A small masked image model, trained from scratch.
Data: 295000 training examples, 9.0 epochs.
Rows from block 4 of the encoder of a small masked image model, named by matrix and row number. Rows with one number within an expert belong to one neuron, the router's apart. Each number is 500 + 40 x the weight over its row's rms, rounded and kept within 0 to 999. All counts start at 0. Numbers have three digits each.
Before each expert's rows are labels from the 100 images, of 14976, where the router gives the expert most weight on average: "strongest on" is what is common among them. Only what is clearly more common there than usual is listed. The data: histories of elementary cellular automata, time running down.
# router: router (encoder.blocks.4.mlp.router.weight, 4x320, trained with AdamW), inputs 214-319
# up: expert up (encoder.blocks.4.mlp.up, 4x640x320), inputs 214-319
# down: expert down (encoder.blocks.4.mlp.down, 4x320x640, transposed), outputs 214-319

# expert 1
strongest on: large cells
router.1:546438462523555556552466500521458471503498539498531433524461523520466523516406527557445523481491516506484448506475556459470469521485448495497493546514459503541514538553479520450534544530519524508519488514435485544484462547468487527575566467466436489450488464485482585538510483510498493576499388502462516493510605447544
up.0:560508462539559562500508485494506482475500485579488497520565507541491521456491502451509491437444523515544486450401428560469483476391510570473502509504518475457490435460504517516472517455520528468466456452487540548501451506490457503518531574490518490529509550503436546480489463510522574454490528486514431500476553498591
down.0:464439496476540462474484511454497467539526490483435492560483509574512524404556473519471556535570478583508487481516446552509554510535453508484505543471494488438552504485502535464522532454535462439481471463529541492445542508498510425520505495488518492420549482593481493484492505606531461511554580464531403479427525460510
up.1:427492472555494541496494525527575519487449536540522447502548558548520499551460506488469477550524535504489563474454527496556459472480569480476495409514442513475484442514483413449441507465538478489480515578506419487481487501496439507546536477509545573456474524487507480471395513557504557443550553464509446527489488494540
down.1:519434471485609483502518505470475471509437549520441469470516572532535518473538506485532447546510514549496463484569462489507480506442449503549512535522547573472469493567526534482522520486475488458465552517518389508506568495497520498542536526481431461563522490508488549476490506455564536440458482508509442489449451479490
up.2:500448479497532537547570496454533511531460499457574422502454480524550534530479449499520509543463524485485535534556515435444475513529417512515467558470492488470514501537520545416541485409503497530522486510512433494465449530476499484422556501510488488558423561518541508505558481555456427531523534508475518539553528464455
down.2:496496490483439497473483474485514580464500600483493568474481521524496328427433495494463445548504541536473532564495504573565487491469511511547442525465581496496503464533506460487530472485463525512436527556514551482542571523471522482582459529535521464470515477470542551479460527450477548499430428525571522452540444527570
up.3:450432413518539546509474435455428476490429546512475540440533550484476547432451524532442508491468491482600507532516502474485425534499456461510484440449483517411489491519459518487490480462513482502503516480479506570486545536542497564543506431491540449481401473495504499526505531556517452511543522519449503483499495471521
down.3:546531532448470495442491508494478586488457466562519475445520491468543333519588490474495469516490503510471466514484466497544584487573479494547494482472456478523533502490516418564474575522455529562476517517493523460470464557603474554417504480509543447489518442501520435547497455464535533431488486519549546454466460451493
up.4:542543531482495467475488475498549503420545474508512538435405482501521513427464581497531500578497456478510543494499532517448470493524546564496537497464512473463476537491525516603513528445489491499431563496523503485446468490535519469482547527454492475466556429483497454499448522511441495486480511480473637476525409500492
down.4:442454428523486461464546490465527574511526430527498514461425396525603432489498450461540491469498518513592483389442571504511477447531520599470421496443474525469543555467457462464507464450514504502575499493427523525467449464499499537553468535587531506502527500517500467505482528588536524488521542522495466417492423495458
up.5:539474504502530481427566466453482598533473515452561515507508495464422488538469513509533569495468486544489552530465534486552525541531551472504480526499493514473485455489507567545511567517505498539540513528501460524468538497572451439415538576527497529522530536518469473506546534477515540528486533503577473471647461552451
down.5:518461503522524507486504557467547538501498589481522503426517485498507477489531561436516478490469473496484472436535514584578530485528490513552491491553488506507542549455569549465501472443440581455585509523473522546490507512535501586470475480524452482548435485481555444504544492492532556496385508518644516530537542488456
up.6:471471457543532535534504427511560482532489461496513466444466477530533499520541445455482573415491519521458499449540545510483504484583499526495508578429469472439517514427523463483541490475433499497509534505515541524433487501476489458450492548485500522522502553495504484515517523542467538484502499448437467576499588486466
down.6:504506540448430502501511569430503568517475522511446494465537487423426473574513523484467455497547476428544515482476507526476572482477453584405533421510399481540476459516493531492457533478463541502514505539532499455533462439489458551408448494465492527486542510491492490518530434540488506546421517550488531464536431480492
up.7:435459475461479464502480442408503465516520540525477490464445463517501532494552531481566424531534476465432488507519516505568484544556500546486484479517496547568520463511480535428535499551410542575452459518477541503523566502453504490509444505581441488494492479491494485505564486425451430538476419473512501483520436494425
down.7:559579465478500440487504577548437493540463495457549478566524481467592470496456462512476540454520485542548451464428517552467514461491419519379508489555521530430477474443600451516488526452540515511495532513569480498447514554596465442517478496530500541554441545525546519471515485547468497524475576502483512526485540477522
up.8:471538522468478497516553462506500503533501533505470575488467532478533469480497531561536458517485523487514445518468556469542546538471510480497487530498415548591545454473499480477574490477572456523507465534451497476459524559497465520521468461473483522499478504456505520459477526514512486505472540540586537507530401485548
down.8:488514553476507468550476562497478471512526492509525489462517446506545566464565488481483496419509559431461469445481522455519610473493478528439581522578519498534514471512355509508480524563390528493557529516562487483508459493500603548496534460549451517488460496491484541471452476490522527540456513470479525406544462509444
up.9:451504491502506460479533489442518519454523542419526428450490467511475536484527508470532541574497471512510437532426526591565489520459491498514605535453504541374458487509470510542550538540530452554504414528470536459497439486528532410480488523492504560489487496505541441526539510466486588500490544524477509480564499505434
down.9:556508489488474498499445494527600515476549520490396470500537528429510333471514486483502448497527437520479501487536522479519481504565490450497467469495517562511511546494558490525574553489521514561503535476541513568436557566500521515502499496478477468473446505508501488523517509497499585566527522456613499545441544522485
up.10:467476524505505497450512505493436484482477552505486461469504453494471503469586555580474507497489503517516526497451522530448490518524416514497508528604490361511531469464526537439514477466578510438475518560513482439519556494508513462455584465505481502469529521482538536500475462543516549476453567517532486454458484453517
down.10:480479455454538515539489507515488541577429538435473458513509464485501538526502497447498449509430449584516516578529466564547429492473552471512477495489538517549474493544521531571442528478464529486399505425515421580452460517516507522497546500512577497589486562489482510495537612459462531547554465441503525479525456502487
up.11:576512485523517505526574545526479492476476528554517475488478513586484562563567444537546530482459478436470485438500525536535463448495493508507522470484482466533536443470564527472493457532540490572477553507484479514534555514482448494425508517517427533513437490514529512549478439608527451559536536467454533487519526446507
down.11:468573489520493523472473506460501478439457524493514486506445565556476446528468518485505467498515532502476504543580537473512591529468508536476460455521530430496446454516519583482468521481538521537511563517490537437499436448485495509510589538484498519502516522494513484534442485508540528478465494558484433425545534547480
up.12:557530513490603498517552519418540470511395405454479460519547576403484513446570486553466452452499496498508500445593459497431526506493529487369523518552497467504499456483554512450502460530496439498542505523588532450488576538416447434529481432526501555563487549453543479505550543451504523478499456555522500455461541446461
down.12:528520501467485486451466492498495604527575445544489548472602476466523492507532558429586510456480530463566472504428552538538493474518463479493456428559454431536506491533501460500503486453436500501452508526522549476494522492562496466556556468483466511487464407553486508474576520477575456508460568479458425555549503505526
up.13:495496441533505478531515534511504498477551469412465446458502486426526577461546556463432490531438474550463440488468474481618460513465494457551497513482515562489472477538482508486523507496501470551554525571472468495531471520483475478459517522465485447576499486530481532527547536435492506468512535520534487450560464471501
down.13:522477488469453534519530484536527509556544476514507549479484542525511508515398441537541552423586501521502551482458469545497424437482487433452446492434494510517566485515471500548490510446501508610475558574523552483543471551482528465540484536409550450546483494548505555515455509483485489517572495463459483517524497485520
up.14:476572443478552454481513478512506503478469512453567472524517502487524509486510487567489479529481500491425524450498421527534581460524482486529527477448528537488424470409508531393533497462601417516494523545543494497433458517490508528433480485524495465511511484449477517436520479499550511503417476558584513450523415610569
down.14:479522540424443503493469534489527489503539490529485552469488444490544547455562538451514446452520499463556486465446484417553534467462504557442604495528448526543512538524476471526498521486441521532509548490547512547580465482410541555471527496487520457450542536537473489487509510533517465564497593484511498517520404455497

# expert 2
strongest on: 011 turns on; 110 turns on
router.2:478588508488408449510503504544521497490566437509456530495540463509454500459526481458553469498514528480522504523463443562528555526513564504482534450534536492486505461502474496552439528521520507485477513468584527441526483508539551493444466522541560516537508505446562466477483457484515561439499606524479517519429465497474
up.0:487521485492502489512569479462452479475519593544518475458510484472444529516467479486506485453534530474454528484497474465569490508532577517494513612439527560516486495454494521547552457546511534450524486481454585489435457518570430492505493531555475478547542554521477555434511505441518462466439459450519523466440449487453
down.0:505468430521548518492514491478546503436467500496521472475498497565501444498529494493534526472540417494432476580506578442555451440563520489571505496546473491518492496574525583534471508484502519513427442520442425552517520502492540481476455396468491500571508480493539521511499519500571460546387547419476475425476547555470
up.1:504519489501505467507535501465444488459506509527491586450542538422466514479539460526479563545533445512504469534521465412487509504513565543501585607552479499545538463500517506568528511502528522474488501444491494543494419499474488554543498555535485520529505446539514548471485442525497470450450527527524608479501523531477
down.1:513468494546473528526523591493546533472474525499423515461463467536525201512506552486508497502448487470496517468477530483597490516585441463513517525453486566512464497523541483488435518473479538471489447552482507473480527502526507498521426505462500477454488529431530496528500500491561500530418511509499486468560492508491
up.2:580459488465431539590532542457525522524532471525505468534479548415547573439506544535453548534539505508453466530523460523515504525549510573474540519545481456529549498473484512498552442596472533543593503444482534452465460561473510541494553466567542559481459525557507510476535475436479475521494447505526504513490518497486
down.2:427576494434467487520539492457475512460579502512488498482432558491495733479498504500505493498538510463512462500546436489502527528504539481512523522521420530521503507459449489459483523461486513421457472459442476517418539528478495498433481537515460541513528539482506467454519496548516460444598546478463451564453521570482
up.3:473534512480491453525453489458455492517549516430471443513579502464554480544536514498510523498487561522475421478437530411451462496444532456510488533526562504506517468449458462530483536457546520433502463584540478490498456520553526445558519503471523463499459493545526518467502436559533529434438555461484464540517501530503
down.3:436505451512472492521454478488502489513545455496508499550484390554545496545461524540538531617439525497513532541443519544544537530543493496479480496489484535516500458483491503450515485413544466494465531488408521489426522487530544525494503523599525506478425540516437482488471503551457474481480534523533505508531519544528
up.4:474458497447437428536517555588469480445549503473590499517452443553517541489528514502589449494474529396504467508428525457512508457508537477514515503484564527578535487529541526554486487473518512513425527454494532512505474482495516490508527568581488473486517463515488490517462500490481443575544518490425504497555453516510
down.4:439557441472559498461486494493516509461525469512506484554466532521526423523501536484544477436536469476487555487538530476551483429470462492515439492531411522544438590498543480518456535509464552539516609546449491519488499442481481478482486487532545537539527458519496454492520456539533389495438520518502469494491494575536
up.5:510483552470485493515513523475503527482595525516598502450530521485482563487515461528507504491462505500535412507502551495545491498508536472495495448564400565507493551479562458532494492479484595455520514540462426548511522486478540514526517481514436534506473470564522504548457461417564433469457438498500500452517476478574
down.5:490488486510489484519472466560413465477491512519537485507472487530492798478507442534521481500549492543470485501504493467470524500516502477466498464499443433531527530469478500458490470478461534466485530445427484542439508512464506520429477454529500519561523489502520474513540504519579428502676474506481501506455508557459
up.6:522504540567510516476587405539509488543522522432528426489452455550484510557490533500508544474499460484515470528551611532504460494423436515499514527675568531528522446487449438471524486510481587491545528498491544552531512489573471539505564487519560526518527527436491490488428439449491506561482463470454522456473417568458
down.6:458499498506445498542518426482428456492491501506512505482506508544463829519499494509517472502487490530496473558487472472510493528509505502487505474547476544512467538525498518497476494489493495436529535487475537441434494490444553514398486514498511512555518489487525454528524458525484430484624473494511532534477526495499
up.7:488450458543528512449537458473521501489512571529454477479516514540476505546437478486448512514582491604517555526508471467519512521458577492502539473537481521508482494469475495441548417469467557441601489598496434531465501483552502464479492477479517492560519553493511494452445526497544582505459510507547544592476465494465
down.7:499540438583496495429581507446539504488385421501491457510489508511492528480467533479488576467500508498460479484532496447577427503518550549475482526530478494532495505525454473524559560513462561507516427474515512430558497539499488528516470466466480541481463530500552481489543532483515471474457488473510493422432544521518
up.8:525575434543563462420487495519466469541490503499454503512441524471462520393505557538521553525483489500430484519498509474571419477479387506556482566540516476463463503462504467563572503488533489490449525554440600516520476459495476573513506481515470539550540563443491539467487520479544547524577449505520478502526499523426
down.8:516558477491470506520480484518457499585422546485516527549526484503468671548486501543503474461516456580466550560510529520516482480446528461439616524533510496575472487519468540501453522461509530475477512534403492528483471517487499507398491444564464542547528470533455490460512452467505461506534493537517471542528503556423
up.9:512483511453490558527509519490497485559476459513410505502482563512550599476537576531526474475581422522492472453591511501545504508487449495478466522534455530537470462466450497513477441488520473449530582430446557497500476465453413553498517501516527466500533525578458562504522526532411505484451395452493496499527536513603
down.9:502464546508489456492526380545426478481506502453484482516475512519503721484528513516585514440558473486494506542521445506460501490497438476501476525550496542570500545524446505503469477469498466439517524460499537498508523521460492483455514503482502558511551468454504463514498502476491466499631570503499460504448484480501
up.10:413486443494496480473421489515484587543424468460513510477447456506481601525530501469500534442479502470400474458517499574495441457536462497535481519560443458481477551596552490485507473493508532498574527480517547491514466497483481535503569540546468500517560525497481441501422458473550511420503484489523528518539422569509
down.10:472484476539478485526455464496468419426548551466572478424472529563553714525568463510515489494518458532523446475526525447521500461457501515474502468445489504499455547460490512433495540515489466465575523483467537465459568406504514436528484435465469512486534506499522458463513535499463404485611536440452491505514560502542
up.11:520557512515492512417490408526514570451514488475505437496504587512481551519487507545441510451532509510534455485518537555446509532467489577550561466490488532528522525547519468471528497478545577589570484540449564524438499511427496548504505489538442535494541509507522495528542431530527533404526483553477547530539527495558
down.11:514458467501547415546569443567391441535485506499519495517515489502588603502557451466498497542469439523541470451526560421481513444532470522496506476606458438529436520435476566488490505498471529470532562504471473475490537472460502469492471515550479464529519553436543410507497478477545478470535475483509475457412530456496
up.12:477500529513522537490471562524517433492510498494447601500502492511508541497582513540535459467489446517506508450432559481413555538568500433520517531489457491471468477465492572444513538486485461435522503519454466506497454473517575472412468449402518551492468510486440487435461487517481549527499543521465485540493464550546
down.12:471503501480529529410535512499506518535464478482509435524537485477475631498493448488489519498508516488392577459502497439469470517510495541522513521556501511455503513441545517561469535497464607480513496431511505429585535478550445450478556514517505491532482553503503403564529553522510521511461459511525524545457538513571
up.13:555513515528458469437474485510482508491605440457593526518478472516579516477475593474520524503473516499476551524458487545515513533540480495570493499514496493534546536464466499498533505501487469566563486555528510538483453467498554491459486539486556428535472473524494468566510458460504470443475476524468467458501509522502
down.13:502494458435560471491515477426451515562506470468473499475568570465447417466533471472494497578491490483492479555607485486469444471473401546547476458407520410497515474517506559534525491550445501518459609499494498535492552435512497577495491560522513526501509519458507502500525526506561478537471414518476520482494513515493
up.14:525527389461461540492482488520521501519478450485448438502502519506448582449487318498468433455402529544491496503492472515462479500537503480471530502530465512490469484552514575486521547487493543596524528571485536511541465495465503489523576482513511541503498484527550451546525497524621516479525445517529524442514509527442
down.14:525481491498555512561498478547508432482490507477550521474553505491536303538493570517465515472527430518511480479452565475572451473510516563454488495492508442483509531489504547514550475557487465499486494475445448487445462525522434541568479511468503454596501472496493526484518458502440467505358508459513441503500519532464

# expert 3
strongest on: 001 turns on
router.3:527525461442592531513475477506470456410447535532519488506502603486482512511499511506543498452485510512441505473505504513492455520471528454490486489467468436478548515491524485452522451454529487477527437544489504536535580502506496441438525444516467481498496499528531493500531608434521478502528417443491443511523487434435
up.0:514495475424552526476436520557435436461495481529565532490483444488448545484582495493505540527516519484552441483483497448420522464527485474525526482523428428400508572455432566573523498488492457483501531491535432605479460463479591534498508541472468444493474524448543527462497556509515536504505439500464514513517540509483
down.0:396502465424458512493555486433549563502486496474497494508582543519450333478516453531449475538507516493480509520507530449563520551454567471497457508484539469505452540540419462530474558436531470518522540487452529503601486482527500499429528445534521488490514511467503524522503440495504470480507539455479502462565494521496
up.1:536442450482507498479476510479579493522569439500518521501426467529508547496479489516493517524552521509483500565493499347454554518500486510557490488532460472480497461457507518449559467482441504531564504512512510557477464530581518472527522521461482473591490545506499463474535518488460535510502528453539452540433514483471
down.1:475553613485454477500517494545540457484519501547481423556414460415485531508541523476540478497578488476463485475504495637465534536446522537499544482546495535449536522504481555461483514442462530469518477470541467528525537440456448478557478479474503573515554411516458522436550508512490496541575395510492455544553486501442
up.2:537539481545518486485430477470457550508504523532513446482450557496493533528432429513480421509655551579526485505466492548457473462515512520498512488525520481467462480501511489527518464432594447465493518517456510523509527545525476523464506485530453537421532557442500478571419564487462458491461504512454457462522565563521
down.2:512490518505454531547564553530542432443530482506490549467524493551471336457526557511484542484389470459463513497550543564545537510508485502519502492472520506467554522470508501557535517544399533547571464508485453557475499529485546439461468556535460484489523508499474536572539472471472459505434505529597594526485467515457
up.3:509532507534469468454477519503466499502484525555481490448482521535412487435469464447500518497495511573496516542430495481465480501597499527533510502518520496512463381386503481503627460477482526542509506572487478568454535543521554445471575504497595466601386537534535523490485469497490491451444517509556547453437526506429
down.3:553529474489463518528529555466489447471484556448508510532568457484523553520535564569490522446505445497505535413531513567451507539491514531491524502498526568478538580518503412485467479505528537493464484562488525523494576571496425473521471509472446406479566508545523462502509531522525499464478461503563521414485490486537
up.4:548480511522477497566568477486450514485483483508536519505519449474523606444489558531452487476527594504460528590511489502447476484473439524516559503508542526549503526479492471513545492451542551446517494472488484440462440495502484498461556476575515523567506555519414530485542539473470536524442488489508505436552503564534
down.4:466518531482432478453464538491491502558465459453526536545470532400546619521452456492446463481555481538508543456508488482422525560521538464442468528469545530470499492487485556439542506487457461511475439492488438563540528476441480517554503502505452537491517506478529477611488492536475519522691528581500538479559482548498
up.5:520507459541479453408498544516494505516460487565506465556454487475510543537517478515609532500524431477445412462449488491498475429460477460448495445454511561440480503506543519504485563526501538463451475487578553550475542493480449518539503458472468496488487476480503517496482558463490474503451476461482533468483514472496
down.5:548463522489413474521515529518523473505459577496548610460442501524506423560583416513523497548485398377481519525408474502498529399508492535497495439501502508517508525489488539455484486500502521407474525537456570503461441523554530532518472533499507524447506398457517487461469520500465485501442490454471521521451507553496
up.6:487449513487459438520558501547505502409559463551548496473426538538430543482468463515528517504456495463491507442427494470549507454537511529483527432502452465497477525453498547493485485482461586497502527537534516455515524541494464513491555484597456504535549536558588577526565594489504562525466544497454517530476533463551
down.6:565499540541472551498492533490478525563468442469475472487474543460517385501536463498531505549530494471484515520559465508533470492470541466582541496445490610507415454458545498490543538536539476515465513495442518533454410460572446500577464482497435527511499496461525529536446507477430445514504507487503456459461509497483
up.7:450517515505452527522515482554463425508561490488526452451464469515505513516429450448568517482547454544485495507482431444500463542475522530497428450446509469534545451471403492445536442447572518487562546489467437492512569456474514576528568467451552415540457509489527551501568481420464493522488452510523526476482457531562
down.7:568533479396487531448617447476538585581477550504536597556473538504551376503575545545441458468529477497543515525520539482505519560491425519482491486556476566552436477552412510481474550532504506536449449499494544459575483561532457536486479510467471478456455444509503457490539460499594460530481501508538558483554529504488
up.8:499542509498489495534554445474498540487546595470483546462501538530438581447537489450505430483505476576492513408562545436511498510503545454613472497564488444577404553485485501477445456475538596509604428556512439484547522443446561489507544556521554509525509512535528494419497537487515494432513478513481537477433587470519
down.8:442463538510456548515514515481502427635458472516535495509516553547479512580507509515532480522501501427477531502531512466415455502480508476530530530428453453462541455466549462458541539541415483447493455432493544498472440502534423502550488527428412469437539460464499572526585531517515478480463462491486424482528479550476
up.9:534488537474423529557483519595508439470459527524533483420442552462443533542573467502539466456553454506415506524520503436493552464503558530504489480564490502505521522491559532492510480481530467479574609418530450376497487483482426480507539418496525535499473475565510445532507474498493538557435477506482463487548502440529
down.9:489457459546601496461486480466510557522538511492470484479570526492481397512508547504485526485498494520531507525506493519438445497486430507456517468518486540494500550576515525521522429509457454487499499494511582476537496506576482525571495470506485549394485519445570532476422506525555569471483507493476461602515555565448
up.10:485509550434471505568509524580504472496507450535541534517461452512502525551509522481467484466470461467500529495531546506429508497508523483453449526545478488484529508489575514495552472523583550439525500508382492475586557549607538431551500502514495471477545510431454480477515539456503454536451451558494442507480514444518
down.10:537468494501518545501506499490558473457525550548513501519481536479484525497572512485506473479521461445460474466483432472557516528507484497513530561471587543526506452547460498566503548574496495551518515544486479554496520455499517427521462584557496583495524503498544510500446439450440489563595546503427515510480446556515
up.11:500530554501471576548493507523467548470534552489499498458504546541474562488492466540496511486480486543509451460548508502505538499467465524476473540469483475507561510440559444483561495481531552530467456562490519524481540564475505516467456522478477554471374511495512522511488550507560538569467422550580518528483512429471
down.11:495481520535480482428486520456520482533518419577499560481521492526439359523508536501516472535478528526591465467458488509566496488503512472484503454538427488500508503569485531445513560464491450556544454507485589526580493433510506467496449496545533482494532505477478483503502415487487451526520503457467466538550513567537
up.12:535543442527514525473449502515484449578560479417494473540500489507506502475453546483426492549538444556460492506478469434500439544527529571546519485447474489451528449497471511454568505487503426521520508534441490460403537457485511510496440549472598474525492515465471523485514480425470476485457492500509526511556505538553
down.12:539463546425479538495554489520547518521556550470549529538516443432549442457489530553541435494462510442468480485519530522580497448502557431515485501498475524514509527519514450491462517532471519548560543474542489543518548604512449532484513499516436495444448434549425429481525488505543489553434503499496455511521490455471
up.13:525482515552472450480480507441571562507498538494501508511525512441491500458537557476503501431490546453446577489536538462512527455526491565497521518513439534481429432390566486435539480569546423502446512462508543440485482517486550592490487572494510498494539453533507541505481470404505529491520524558517490483502515493460
down.13:528494524534487539587525574528465390503478575532487451508490470520442519478511468503526558553497432427595450510444481528500520497418535441463447484522499537485521527529552452505493452468504579476449464484568492528437489487550449538462518541528578534438526479526545489504476578538510468514411505517423523492514486477479
up.14:512578513457515425500483517483447452566487540443439458532500463502564550488570515486493506542519468510484527489476439577537558477453464491489490525509546475612483449565461469485476457503563467559445474477504500474507487571491571529503470466459532527478439527517452456517463436486531525469530562496499502519518511544518
down.14:570499469511492471490557437484487541542443464503527441478493492464538332532540506551478529526506477508505513556531478536450519550466505537469509505462446527442641477560511475459507420442528467479452459465520517550489516418559414554485531533503435506447424507454592446482494525599545487470485492484537525504440539558445

# expert 0
strongest on: 000 turns on; 001 turns on; 011 turns on
router.0:478438507527513482486515497440506562606481513513472528453452444503570502496493515519456542493486455525533548499552504449510482497503434527528465499518518572540476524467532532488543490500459507482521555469490486494455453454527437541523420545471521457466513516553399505510540426547456445509520534540554534463564510545558
up.0:467586458555516518474494484543491458460512438507575515502504477466520505509508520512450525520575512474462533527528509495487505454521491537542527479425604459334481539445508486454553565551447409457401523478489491513505570500433519435474528506483520460501503527555486501583577468566565537486427469480474506506497537569522
down.0:494546524432422495480424530546458507542479489532514501488513520488512506523523473497590487495490462499510448485511500567480496436530543403472577551486495526513478570483492502533489422461503561506512513477500572494462467527506523496487526509534504488576513557527486567508491530486449518521526522455498499448469446548464
up.1:525434502473513505573520484542553505445506505523527536459478478533507514463491463514546557546504465549494558491499491414493523549454435465519441526532406528577500474490514582466524511551538535523472537542469496485474489551559461495526532553506510475516439437431518481500465538385459518523493514505486526576489519445517
down.1:536476549522447494484437547498546566526573531495547506598467510536464514457503480467472499463503532478517440474469500580464459430488528459395583434529497490508536467447446510589531402512519486508535486469542475502510479505528547504560475475537463514607502463505518529512568506452538557516517386474464513408532484494527
up.2:513469454507460438532475492558483418519531474460534496481466496481468550453544479519523471489531505458470470480462523441538472451434507498485538461406585484487487475520525514564496467519508459534460534495531509509490497465549466519515525565466522513541533495550509514525554526451555547481529489521473498428485495580482
down.2:540533546554477516504447443500503503461474452515503459441543462575447550458550457486502552559537458509476505518499466548490493501457543460476538512511450515513510559544504465539526465479499432553472467486631449536491460558522559446466560446483515483508483464511501453520489552478421548457501444491510486550519453574496
up.3:610509556475543488529510553500562490457536460482534514539499452481470534467446495558522530464537495462535541489517507576546574504509436484515475510476573566569513515476506454503519528507475472490498473542517488445478494471408541529480509477395486478539570543441541430580481532491474508544542510574515496518480435454545
down.3:420561442543523527495480477449462562532529531512426521499545521508494573544476525564446532523493505541430522509433505476466448520454543472501575583543424459454486473542462530482465529493519525527459528413530523492504541484434535502474456540497468508581467449491507464529523573422488524467543469474480489437528514578459
up.4:404555540533457473440558595528495523480508499463513515462430542453497545536526525522513440510523485442449493459531541523455521432557533523455410464523535459422583513546455526464529524517501467508461565460444548522479478572465474498553401497587452523478454467491489485532481461498470499484457537586453533526470553497444
down.4:587543460518487491513427433438478426521446406439468472540463448465464507508563495442533519470492559518527511485498558539536490500543522544565603485524511509539534461499511503562474470453521517548490472448484526436489491331540515432566574510563522479523513540501496508531557527589504555478557481497502507537534434495543
up.5:513426478431485517510534537486553510420495503476491416565510493471574520395524504504518474503541490516465498467437491479527481522489478561475497444525510497488474570490427484457510493463452615598436504503553486503500537469476512553472530558503486522436454517493486502497521532508525494511548452544516480486518417474490
down.5:496498540467506499523549544517492561483557430525540463522457540539479239553513493455562559462547498554415519502478452471478556565451431503497524569509522473490517483468528462460488512468510495444546485458443460514519527496500459539564446472565504473523536506517473507545481453515491525554453465545549527536529512458512
up.6:498472427556506563499558447556526502500513474487412456572528424501492505426536515503515447505488506514439597521486512515524490517530499528542588510555523496516525452595451520480507528507497504588435453509479481438492551459505475471534558527436487531475526506538386463476500528463446486485542543494496616553498558458503
down.6:555472495491506549494513508494459543463513460535579502535492523484520384562464482490505535509540441554550447523457529448524504503470443454511364485451471563523584486451583500520457558528488464431535471461461505507562420472499505478478466467557535435500517494476531562488580514487490528587438428532454423445487478508486
up.7:458445480565516526513553496547450534527525459467508568494492409507502549558587537501549496567506510542478529533502448481510496528455494444446492504510468466534544463486524469501593466452534531517515508473512560451605555506574432517481522456489457469571498544491522419475464536540505577496532462509587549575609458420413
down.7:486463504525478503551467499552580576434546477464476446505507568507490336425463539519449500425445479402499546461589596512550506506517530544515458509485520477498481469464418463514547502484449460485560460533495523485473517452530516502500467487512459524480517494485509506590574494446452447469493465498592553496442469504477
up.8:589558526510512513503514399525464442405514516540445482522508527508481496550449521426467550501491547478474415553600512532525534488463575485547519520448621469378471523462554491497471485511493440425430492413525455543545530512471543486444467489475513523558587547489546514573489421543574505463503492445480537453422526548476
down.8:513496442468426533513498493468494468566451539466463490469581518446509477582546528494514465455476547509463462460539494540525507466491399453494446521597475532546467508584488526506537526442506571469480522518493525505515506525427513532486512524539477479464461474465484575505477506375413613532539506527435485427486468535479
up.9:444476506516490509554465519487503505512413462476516460494530466471528514472470526506425549469503463524491512493542491439484565483528492510555495529466498508539541503431502522514496514497554500508477550577551486474429532515407561482548520602487537525500449482468530472438469548495538543486477467495516591525493516449542
down.9:522505545475438509511435496491494452491520513492497498489535517563525504561550488472569430450508569493560481498515525520516498462481465443434545529490541512503499524475434504537523443479501528532555541458492483558561499488477489501559573478514509411507546457500499570522546570508490473484464516532458511510519507495530
up.10:515521527455564490510494507484523506547450493432413397529499467481536563501487516481543456546503486556564507530420479436467506491451522439485464549534423472453506529543468474434516446504567461417487443453435533466473503497502547441549526540496553447495413451468507498486503491524448498527439455472508474532543489533567
down.10:548551465470476530534541519506505484527431513489433502603530507459558542537483482436537520533449584496522481527529466547511539464495427535575542508476464496517474495526499559495484462501541484523462481515505473453621533566562516516497457478557442483490503522494481528564505525429556526463550551470491477487553526496546
up.11:456535438509540509489486478522468511468426529541481522428478445411462502476468499439502461510510456536500557515511495472419532501516466550468464570471478488534486464561489573513473536480580490508491518438543574556404467456545502538347484500507518501497519512484568589462474562523490435459503544549540464501520495500507
down.11:481526492543545544461466448593520534440461482522516509578475531496481526550569506439589515479502472509466519461476552516475559503593518519510499524494480491433491509467506452516507476520530482480565542548548485510436509550504423498548572546562459569538469456553559487427470538543582521503452474502475467496526572453521
up.12:550506494482562491514425543481477507500521492478536541474489542477526519506451512458467479532461542526416448509586522478491488513530550465492543462588482478494491528538516486513488510530528506389470511510572484494518584510509476505561558432525546538431485449466579496563520506452460474501453513463483501568504492486537
down.12:539517511524507455502423469515501493542536480459451553552476485391539608423557514422529490431503499475566527487469544510488460481468520530554531469562472545583549549535570489509568462521516477548470472421625489481519465528527467501474474515516546462482493476575491438545508528452559505468570493484453433447551508480453
up.13:539611497538498541454566469480488532485471465486430469536503495510458519473483510470517521507481468487529490528488527502472450517581504476477522510460542523548539470508527507498497480534497469561431503515519523602584465434435475511549568504545531442497534480495477500564448504527497501508467517498425523544470528551429
down.13:558452497590543514507389510485499439469529513496477512583444446440480487471513541533519492424469565499496532546512463505502515486553471523456457454516467551482439484556474500527563508488475487532418484518561498464509540549430517480542501480593508537426439504554579508491592462520547527505599478475508471508503480486504
up.14:573522527521465490523482497462458478494527524570535495529499543520552594465521425428514486492500522459507450456442541514413524503524406496533498512427542522457496515494463499564434564433505527538484468487517451502457595504477517570506512490454504510437478480506477543442501467510484486499438507599572509614488490500421
down.14:571486544501524484519458453476517432514564516373476497456449535492567617541554467534493481521524475420566501495501517510490546416534476538518445462472468476476479531531490492574516504503495497527464494478512542512490477477473534446486465464468583473515509445512437544518451585458561555486587491410479492465480524505525